Rows from block 4, named by matrix and row number. Rows with one number belong to one channel. Each number is 128 + 32 x the weight over the matrix's rms, rounded and kept within 0 to 255. All counts start at 0. Numbers have three digits each.
# convs0: first 3x3 conv (model.mid.0.convs.0.weight, 256x256x3x3), inputs 196-209, a 3x3 kernel for each
# convs1: second 3x3 conv (model.mid.0.convs.1.weight, 256x256x3x3, transposed), outputs 196-209, a 3x3 kernel for each
convs0.167:122116094120099089129118084112090081139124117130114109184138132175158116148129145165143096126127119156145207156112132133133122158154137086115112084135127053102120085178142050112115138133094153153115095085127128103180139093147138141144130101134169148103175167146137121125128151094115155123091123159161139086132109072182122099087117123131096131118132133159117063129136110113122094
convs1.167:127128119116107107123107094077057097096093128123134156159098074121136117097123115076102182102124194122160193098116119093136134147134147126110091098082059117106128143116119171121092081096131126101115130132157130132145165145113169138137104119115127112123135128143110114117115128174116107141074152158149117111142130124134144143044087197092102172105110151127126112114091097184104151
convs0.168:142106148135120167130097125121127158093136160112125167098102080144108102191153126109123137149163170129123149153174168163164147124150122110122117142130150150167146178173142130100105115109083124161169160168167148156156163167127137103068124112079104142150121127135152152079156126158131093097185154144085094068073092056137120087132125131138139121122123160145128124113117136131159176
convs1.168:093117130099128127167186177134149118122133113097108090187142122142135123147144130157151122149161110112112086098108076138121098127140087100090129113102133100093110198165154185163143163124111116085109157156129134091101095120111120107107095080102182137100137121086117133128111065024117093088109077100078091072160130135203171163113132143144160130167185158139167183106104124122121114
convs0.169:215111038221109084183091098160107040132103065098114104096091143099112141149117137179160185122100165124099148252198111094121128132138129120114073090059040116147108149162133105133128118159130108167145114086102146116121126154062055114124104115184190145108203121158193141154096096149100110140079152155192097032158087029212091085152117120130134090119108085161159133118138116121160116
convs1.169:113096051143125023148148080073129152075094141103071092153185216115118145108144147156062100160133104123122099144094077102090109149076113143131144166163130131126115076127130117066079077063074154104157167163150081113136105171152101090096082110159089087125106079109107081136127131149069110143121087116137150161140115118155130133221172126174124071126090105126113141086104179105118156
convs0.170:091148127158119122126118108069103159132120150093119181144120128141162122121185130127124091099120136080087136108082077099124140198162109165207145152128078072093086113102125150105129101139148144110110160137083131122162150132058131158173124152142153141087114165077101117131142108192187184145162129131158166151090149139063128152086119114151107121120104112087127100153119076117098107
convs1.170:092139103142161147185170133180199206168134166120105093118086075143126104169146110195167151147109209126134198186098119174201141095107157197191163110123117114132117079133151113139142129147103120082173092108111145132165148199222160141118167180086138131128131136123131128145181169180198177195168142106143148134143145086130127116162127094107106116072096099214155071145128097166126115
convs0.171:114151165118140166145162222115125182147144155154143139143135168073109115059107093255138170155086121138131111112139121121112125131139146144106071134136155137096142112115133127113167112079106140128097133096116088073110149141116145137061119126089068086111066103099138112099132128156085093144135145193146107126180139149135080079110139124092106108118125073121131107163123155086142151
convs1.171:089173158137133128124109109096127098131154134141152114136155124172175132133135142160151132135098077148111074153154166121143120146163136107125135169152129181137123148141139161175145146169180190165182105099128133130141151133109127072122181149160255158160182148145135150151053100147148112111210149126173098106150111096135125112095111129120139141102076092084115150128137123146126086
convs0.172:080098120106163124139142124100109098114171124127114111148126112131125102173120139140104123152118111140127089108116142111099148109091076099133122146120124097127094106090115090142102107124132178139108110122132123155142174165160106106124114111062125139171194182104169174103108123090120152140144118173150150121138106164182112076155098131132170174162166151132116137125132145100143147
convs1.172:104097103125130107114155134050071094087084116138119151148122097121129150100089127132130168074106140116171155134098148129139189141141146141111105096079083153150131193112087168154111118130097097076135114145168116138109184148076153114125149085114114088114100097120079108109142143136113140120101112131145107095127118098098108120081089153119157172123155170140101125144094129162117121
convs0.173:080071102094094123119098123087074106127119128108101115144143124172116115145088130117123181138095188151068121136118124150137099118127107112123123093118149126115131168123179140137153114146173169121161138090170117114174202194182136147122156128089066090173145138134139148134153124136133106175171129211147060118155111071090163087145146180131114136130172160147142159146149143143155109
convs1.173:118091129139098129123146142092100125075100134134125156129111080106107106108100124137098091147101101153116132164156165087153162102182158136129111110075083157123124075122114123124130130103146082081139091130198135178158138156073131110108119080131117109109124122117136142141147169136127145082091081113134124114129114088170148119072080140090112168127135146159131136124132137130141148
convs0.174:128106139109119154149145129153123168114147139106115120137137096116162103120178134142159120150115138132103145158173151163191170139127106147126126172143138180158146123104120087113146130142146170186147131131096171111112062118133139102048128144136082103093145140110148137051103158162102113156109143098109088083165155127110162118143103122108118115124114134118128081098109082132113114
convs1.174:117140206104130163170180157100118166123124155181177166091068112117085146128111154128118168107126167103114125104176135094122124154101113093118139097128140125121122078161184103080158168122167167172138161161127143104073132161043133159109094105071137098051138101061118112142131070092131080079138117090127101081159143121156179153152125142174185178101079144151107125173102156207099163
convs0.175:136102135116078135142113134120131095121111122149096113083162179122167178093133157077132107113120122108104080098094146103142157094115167099117126108125140183113159123139158093114084100103075194196173113174181135156148150017149187072104133086122116181142128139095132151130097126115058136114107205203099125107148163153145176181131141144110126127128160127107134132141132138152094090
convs1.175:130133164106112125065113093113060046084062033109122066169125123133126122154152113085104041132141139145134117095184224082111190115078146071150172124159116114139082127111216118132157117072135089124107084174128113144091140138080102108053064103116147124122168128103151145131098212225070111120084158109122101128125138172161212240091124111122128120099108128138114132150149152103117160
convs0.176:152125124135132072140120098102117108137128068131082024127147126120128137139179197172168128161143093121135058113139138167143108154122072150119123168170151110133088165150153171124104157125104135112155143116141124173173088158107060126138137149123112097108161125130106102149173128139146135134065109143154167148175156144153146158148138115170190099123152138125110143141118172111119177
convs1.176:111120094110137132109159151145114038133119093111098098102117153115130102103152111159119078151116106096123132091161144117152120140119138167126066123125066070121125189141085163114078088060059070041075108119177146154194165180134116132147165132153138121088151126155121115128151136139111096144138120160122133119111094098110126142118080051134095099125110114093145144120132124136142111
convs0.177:086123165079089167079100160104102167121068130094085148117077115106123146145171138123096144144119134137126120224181103146128159109100154141143132128096092147113160094122099092123132132107131174137120142117103111106099155094133152154119109096171102138149119131138118218197124209167081130160126136179125171141104136141083124117101111133108107143112120118094146142149167148119145134
convs1.177:101112097152173161105127142145188137133172129139152133074137149105144135122143130158135074147169130107125091125111196125119170139092106099114114144147148181136137113123092151175127148112096179157147169125120132148145105118137119170136103156166135120137147119186164099141108155140102111126219174155183139119111106134087095110139129099161108096154092100138112099141111134198151164
convs0.178:151174121117137140133134120118185163129161166125158127131147121138144180139114124034107167134119116094107087117080152111104159122136138090124144112110123113080152094129119132153151109096090090113123119108103135106133097091130127124128122159141151119147134125092082114119099093141124113161058116125119145135097140138105141130122109149095145165130150124038118124069152170017124177
convs1.178:107143144035098115041099095108120147082133142070120146224171150149101140144086109091148117081117110106127139123149123151143123157134114147127104116143122104112140191138085183106055121058101166133105148125123137124108144076147193178179202183164255133136232094112215122117089174098112131097161185176099109118151141153186130144097124120124141124121150136140110160132137190121165208
convs0.179:087122168122149155145144137098052162112155169103111114134118085113133121103129139143157164152100122115173105153103191150109162151143151093126186097157201135111143170158093130121115169171111137160102178155088115141092155145211102173186121138151075182169101135132109139053103116209141116137154116135074169117077139108120129093135121151144130138155159159134195067092093114140053084
convs1.179:155102104131102118149138119159160165101173144109134126092156107096120099114120076099157114129138103099133119086072135135102153077112119043163128092087140164100100117163173151106167108081141162147052112095087127098118076131168083125103097146149120139203173134195100123132176171128092106028165194168166159157132107136100097093110176165132152121178179135094199107103219053083158107
convs0.180:140122142101101127106133122177136166064116157115135121128166190119124138066074096105127107162144131158126131099139073137128109137147091148123114107158108160160101119097108127120095072120128142153111147134112122108079072122062108160086155148140139123185179139135158167117108117114121102048132105126178137169152145191119128124172147119113150134109164202137125120123139131116136115
convs1.180:139134112126109075094106092103144122077129117120153099061121196079132172129167146162084051192161109145129135123135191174161192175178166100099090153140163138110134091088159110144142097105082100100133150139093140144120133106125196130108146142112150172125126119078137093089147164191109180227129161195108113097161138112117113141106108124101118122091077057118113077120101099146131143
convs0.181:148088024147153118113141119118104063099105098092123122133152104136152154105152150121126119156137139147148160085130205149107100138121096100094089113164119133158153135165148122142125092122090133097141121106133133135085149158157119127149123070119129107100159123061116129127087147147160157149100095121193146089162151116121124118151107107115109147130111151146124087112113134137117137
convs1.181:081105111118106122132116118103108130116100124134114146124121107108114138137133145079117133133134159139132147109121120162147176148080143090104093078057074132111153147167146147132101148125140093093080125139134134139150150167193144123125146137112138142158134155164136128123143122150147137113149158111136119112154098073158109070104159164074121116091107131192156133132159119144147134
convs0.182:149158148133142127135127165084133127112129105100118159147135154166147148102102109156127140101096111169144140052053059128101133106128125099094130113150160149121105093082097099096071125122128109099091118150101063046028110072086144107120120102094086100119133140090126119114135114106091148147132176140120119141177179142108144159125138160122116077150116118144126134098102087137146112
convs1.182:092109132110117112114149151104138137122132135156117110217235232157158155089115134162221242104111167125097080156118116175124088182138116162098078104114117129130116150149154137132109146126127096120124108111117196175154116119093168161130147166171188120105230140062210158097171156153152167139119113148130101065123092091114123117170189203122092085113118126117165180120109086134106122
convs0.183:128107120132164149155133111098144084131124120141125161075121153108127130098126064089116118162126085189159078123118111173138146143122122127109114097129120109111072113132135121136082149110089080116170076106178138120220136159129157146140155141097136116109192167106194138098125152170122116139112118132078147137142166133110085134130139093124079062167071122095137157132100115161115131
convs1.183:129103068178163123145147081134137089166155101147156154124108127093135148041093098154081097167143113095162203079140083152152148116175198147156170121115159105129193171108138190127119149071153187140171133173226158117025136135117147143085064127122088083087126096110091145144176090129129154154093161170120098123148129158191138212166155056116150171097195199145130134168150147161137109
convs0.184:123140150064094083098110082049126162063122128106128134098098108053121142126143148221197181171170146056113125122122164185097058119178140131153171151132142091101086128100073119180108140161110139093105103105125124110080105116134031110110056102155144119145132180158140173121138174190125166171126145160174106111120126148082126125125145125122112128107123123131167163138090050128117064
convs1.184:216185090155183165125133113138110131091105116087128153135160114083133145061084122121157183087142153083121154128135161108134168075087123099136117092147106130143114168183112196203144157168187145148146116120127142125109175151131112131138076089146000066120077083110092106107051101160098124126183158065087104078077124137147164128050116114134146122161136108125056077153083093168135115
convs0.185:132126139101109122132125133141130141139109107132112132169159177156144140144150151064080051102107089041053045145159130127143148141162151121131146125133128144145155124122147136120115108113113137127130140111123142141130120145150117118135160129142132110120133119122125133109178140134160157143176170162109115123109119110120138129150159165107125133109104090099086107105111120071086089
convs1.185:096129143086124143096131136145164129109128106096116104121101080114117112089103111136169180131146138136124105114118115148150141165169152137131126133127118145152134148134119178174174127132116107115134132136138136140135137132106137137108123128091169137125181144137187142124095086076140122115175165144128123106135137120108120113104115102095106087068058039118106124095107137096110131
convs0.186:097132131126151111127129101129044075158164175128115103127120171131136162179165125147121101088161188147197211221161154068101142064108129142159115094166108134157121224222168102133115041145135110147093136124096080080162073075168100159167113166125187113175140117182087108139147155159108139184083168116136089116147147142148116173122120144158129109097111122144135125115132126071105122
convs1.186:095078114138087130108105168071087087081166126085091071094144129061162105000122121066105091142121081104098136152114134176104093174196144144147112121136150173122166177139113103152158149071042050089105118132173058070099173122105194183103103199098110115159086119125137096094206150104139113086123087118141143144144108141145185182155118076107066081028095127077115142138115140140067103
convs0.187:057133117140119137099131120117111068116115083097083122158125112132142151108117155181144138126111120130148117140164149131141128118119110118120097111120105106138125095121108091116078113138137122133171098131135127129109181163156189175163125086135126127149109161122126135105128139147128170175101119110077150101050144137106122156128149132130150162127095108111112121136091099104103094
convs1.187:134125125104100140108079116100103122080078096144135132111104104140126145125106105053085108080116128126153162159121091059137146099122129152114110093097087173129102147169126136149132120131140120095120109127132107139121156118137167115079140129107133125161113116149096121129123151152136147147100153140094111140130118103100081093060086143080119139112139161134139157098135163164144157
convs0.188:138137131146100100109110105138065074152149124131136125143131075111098094090068107150146144148141093096081074073154131114110114108137158092081058116143129151148140135138170094048098173142121111083126095132133155146122107103084170168111162185211099118071057112131089141187111107146089096097108088068190185062117100111095120105089092111114153152102139136123125102151098108179126121
convs1.188:195197157149135099127091067127097109208145119154122099225235191190212173218189161146184116165169150156195155095139153126201139145136096171215212142136101097123116135129050153111039109115071085165136133140169078121148102096148144139121113115133114109115100121135077100141143159127097125117107102103144155163128144132120153150206185160195125114166153177185162173142158091134108053
convs0.189:145139122133123179100153180132120063121115162137156158118085084108095109133091130183141151148113133093085146085125190136145129172132138107135193041104187125167156144134072105157124103170162120180143072092080126146101138163161113125108066046052174143054120148105109150121143200170089159129104100090115081046104129207152139151131134106137123106117131134164144113111142103094146128
convs1.189:112123129081134152115127148105175154090127116138139123143121122147126115150098101082110142157122138149127130106104111129127108089093115049169227101125214149130133190118150119088127143147148154143117176090086135058100112111051143169120145154153150037102165106138105077110124093085146105081118089092133110180122107150149164169101183185198150119138101099102084130147149096139113058
convs0.190:125125161126136126110136149149122117078091087089109133075146123136119125109142122193165152162147128067106130110148106101103143190145124188129184139142172136127149153149136154117098043107117145166156113153159147136137136119137116068148195117184165135085120116162048068112146144098203185157106134164166145179088110112153117204115097140087126091107127106166100200184130127101106113
convs1.190:069103111145156142119125121152173139127160152112113118114105149135112124145114106156149181119130130124123107118138185120145125136142102094108153126108114142092073126105121106081138100058050143138136055088115076138153123110144144123147147122157243129103176110108133089102109119079124123121124077121159115100130122125118133105171117116129157149108094109111128134084075176115037106
convs0.191:125065074113077095087145123146122094125092060118102102154115129103091142113149123117136146130128131185086100154150163121117163149144093114101110126140178113122135162153144101096157121091139111155146112169162137111121161198129133178186139108167142145138081149173070092130133148150116151117131126118129127100171156087122132160122079169100141179150111156155150172151118149099102134
convs1.191:145143173101125140156146126092128170071084157153128150117094127119121156143138137106115101098115138118155132199201141153167155140152143142118118085074055126086087150165118125173173129121133101118128129104145127154151100126135152152112155146136099135148117140139125134118166207177110123083096111109121141126148145086142169125101092135134133175130146153146124167147113139125110135
convs0.192:176122061150106070094120120167120160092124115075081088100089105105113124108091126141057075107068080104091109148116147152115104168156164231139110121142140144137185194134137141079065133097077132148149151155154108154160176162131112104096060062085149113186140152113163129081128165141096124093093178156144083096134155178113138187172125129136112139087074092104146173137155167194196180
convs1.192:154184164080114156190182137119154183102073107130092100081098100123173148167146141190137119159143134124155182182150103187137126126095124101162132055100124093087113084138153038073138075072164148081098146139099178150049153118110163090071144097023112137125110137135096156156119128155116148155048054076086092177172141157155161210150134121156146088119145115157104132166111119128110091